{"train_examples": 97500, "cond_dropout": 0.2, "norm": "layernorm", "hidden_act": "gelu", "qk_norm": true, "drop_path": 0.05, "layers": 6, "residual_init": "zero_last", "beta2": 0.999, "eps": 1e-08, "final_lr_fraction": 0.05, "warmup_steps": 910}
Rows from expert 27 of block 3, named by matrix and row number. Rows with one number belong to one neuron. Each number is 500 + 50 x the weight over its row's rms, rounded and kept within 0 to 999. All counts start at 0. Numbers have three digits each. After the name is the row's rms in percent of the matrix's.
# up: expert up (model.blocks.3.mlp.up, 64x128x256), inputs 86-128
# down: expert down (model.blocks.3.mlp.down, 64x256x128, transposed), outputs 86-128
up.94 083:585547478415429546406496396532551456564457513522562491552499497442552413525512424546557611457566457499496450520492515485422491442
up.95 075:530475416474559519476520613452499434486548492525433435484467543556483473576498596410511503526569545437541473516465445473489499486
up.96 061:511541517508530488465449556481502501458469585561498404513532401475449506543453575463557481410565518511464470535573512401508471547
up.97 109:467552437499472589570492483591511523562482449515505567546526489465509550533507530377525449605547519557557547464508548558448490433
up.98 120:405417526578553491412463527459471572458516496546507532534583516559456569439499548472370455469510527550468590452479406519666496540
up.99 074:480507543545526503413429526478455479460506508497424526501479455510428473572402519548573507444576473454463522589550506432479552547
up.100 119:445477517537538444487506508480466486449568452521523517511454507590543558486462512432411460521573578565459508466504414520464504556
up.101 102:521571534437481524552513433545515535596507488475511517505475488512584537539468465476532437580503480532540515504567632486418497553
up.102 074:542485526518430489469485496464538463525541423442434493488474442571542502581436516497510534557555443573472501531526447489512503571
up.103 091:593488497459478531605442542581536546475542500354531465497553511531502491508558444454544468599475517433554476512537583497361543523
up.104 095:515527489534462508524433541504573512585471547535495497479464436580467489555481524477466422492505548514461526547537465452439514597
up.105 102:456471447479454548539446639510514544499507491580489555590437497539437578508432606507482390561511480478537526485493529430453448472
up.106 118:507497495551527507479530509410482538535495523550508497522494414528486492518384657470585452480514421413543454505516475495585590457
up.107 071:509552464516509488549466500538541388526458538534553472481510467497541527547560492407521517450560553534406529476538444449441535471
up.108 112:490536535472521489460571563453441500519505491555577564563455502549461519491420562485525461526478489499487579528407472517496468463
up.109 066:543539429475575515537512563502545416437529483411480430438441533490489548574518590398494526513541540484467432539497437452474533488
up.110 119:517532503561521441432520480482552564489450516456525396531587503480477438452452539505529507504475497399621447468506556462570463636
up.111 104:574538500525543442402548421484512580512432484549578449544512517530526511465593504423459526422485533558498505428498437494636532462
up.112 090:540532495508507514525529417506447427493488444382524393487544427492510439433607431561559544482524482431545468492565438486531529417
up.113 085:505516502474391571495488465505493489419486450419484527489481479429418501437484501550471498466482480490465442552483577459518545572
up.114 129:522514532490509445509534431545543598593499483517627431482611504525562426496497496502510490527453475576590536471552541481547527455
up.115 116:481540587518560454479489476478470526502473532541519493513474495467505543427437586501485445419481523570362509511440483522506435404
up.116 119:475497542592536443538439639444496499516554523437484484554509478537514516573483519524525542469479459510379523541365380515473479502
up.117 082:523502478474521465491470533540544553548503567574540478476465502490478526587446526439521535522503464541535514493575527452527469542
up.118 088:508498415470581512458500617459526434463569467537452474482436579524490516555524599381488492532582573467470464529450452459512525468
up.119 072:529534448452487551557463475520501415504505533528501530442522423505535528590555517451483559496557531553437501484515425466430542514
up.120 065:482535467460477411425513539482488477498522438492499430487456452489537524564463562485558450459571430551455456496514510419502485436
up.121 092:518533469402537503485502536551514459547442544539501499595484486434481526522480577556634519453489373453498411507471508462442535480
up.122 065:548424467513562525600468510481495513417512481399475403405479556451514516547480563435504522509517538501441430508530461476443541484
down.94 079:503479550565509490475492506513591519523455455518496436524626551467545447540529504530422461482521453559497513479498510526529540491
down.95 065:435457490525571484498413540471546511437525517512597497566491461544395534470560570578488422635545549535591479488546518389456502428
down.96 064:523472555590505415528385511493529483476449539605509446572459533562465491545458570517498462613558444536493536563637479473481462532
down.97 115:542452474529479473466470500521555591508508486535543506499541427437491538502512533508374403509527479595477419482503489445530524505
down.98 117:568545497434520542601538574471541461575503594481490535514468463440476479519537444518565512549509520509383537554432480475322535626
down.99 078:464476559526573488579457437565575506527470477543599436529567467560476524607451487467516446627619492568516544524642450478461522477
down.100 120:550532451336509597538548495448503450491491547469514495481373443484457474467478466477520526556437546537524505584512502480490534472
down.101 111:546586496488475554548496493555620499507454492438501371493579544442506447567408519512519472529446424520532497546532527520482482525
down.102 066:414446487447498505559379480564511533468544523539554436517460426544467611551469535498453447528499527558604576517569511512478462457
down.103 091:489475501471514485576467474528540540460515445497451445506613431416440484564555599561452414599471438538566537463523516454521479517
down.104 101:496481513549562432532467507542502504564478537566499413626519496535466489570492528562549469597586415587543564550643529471432460503
down.105 093:548521483588535434454420545504451578540552463517482550598462495561514578534528579603451427591623471548555456480555560418470489473
down.106 127:463456515391478547479528495487470567411544527545558504536441510565515530459521491509467569533492570457622481492496595486461540461
down.107 067:482472568605438401534456487472506446492416564593523520553476525581451483554438526560486469575551452538497491539584445456468480527
down.108 106:508500465454533521480558538466396471533504544528506522544378449515586517484504474497504551370563496400490471450517470504417533469
down.109 055:436422503504590459582428516413513504445522540470572500518548493473432525444571580567502495603497583510532482494509504412502475465
down.110 143:457462471459432574503420496571517549397489581501489491479448528505474439447540470499421575522473596471559489494494501474457409512
down.111 104:541474522493486542547540470532513413502471478534488590474543457520503473555479426459594514560559479517411544512487548500408582562
down.112 088:484481416535489464480424528523597455397464519565432473533498428464424489499556592554455428571519480569537470598524501446504451543
down.113 080:516515511574499420448456467512482537521527397613453585521467486532490594530484577523449371515551457644540502468550548521615543446
down.114 124:555531519458502571523604429487488429542398465463453567461503495453549450541479462460601544446475470440441503446446484574469549526
down.115 113:544510436400505534409569477470459469519522492518441573453449424571527532461625418465549553369557540399469574477444590493476580525
down.116 117:448410490485536533549524523423370504526561526497413515490419477503540546470635524520503526391525503387440540532502453564504490481
down.117 075:425420481525476454574404470613500533431477560575446392532455514512453482488469514509453515641532478578564556568570489484515428463
down.118 081:434463469504566484510405539440528477450572523452553530551525494571371548496569547577482454615545585500573512539523569381473498494
down.119 061:504486562611431429486475457511521430469398515604531508552500521574441488580462537542459460543584454590529455509596461479514498500
down.120 055:439440486533548405537452473586540474470468559475505376552529582457557470507450527489532532520493470522548500512554467506499420422
down.121 089:529630505501489430491523547510589529490502509470519368497566576383499390493481465560541528575450461456530435481479488438417445560
down.122 054:479416498521527461607447522427430498407504502450580458499532526520370546468550536547480456527509536557530486525498427448486501464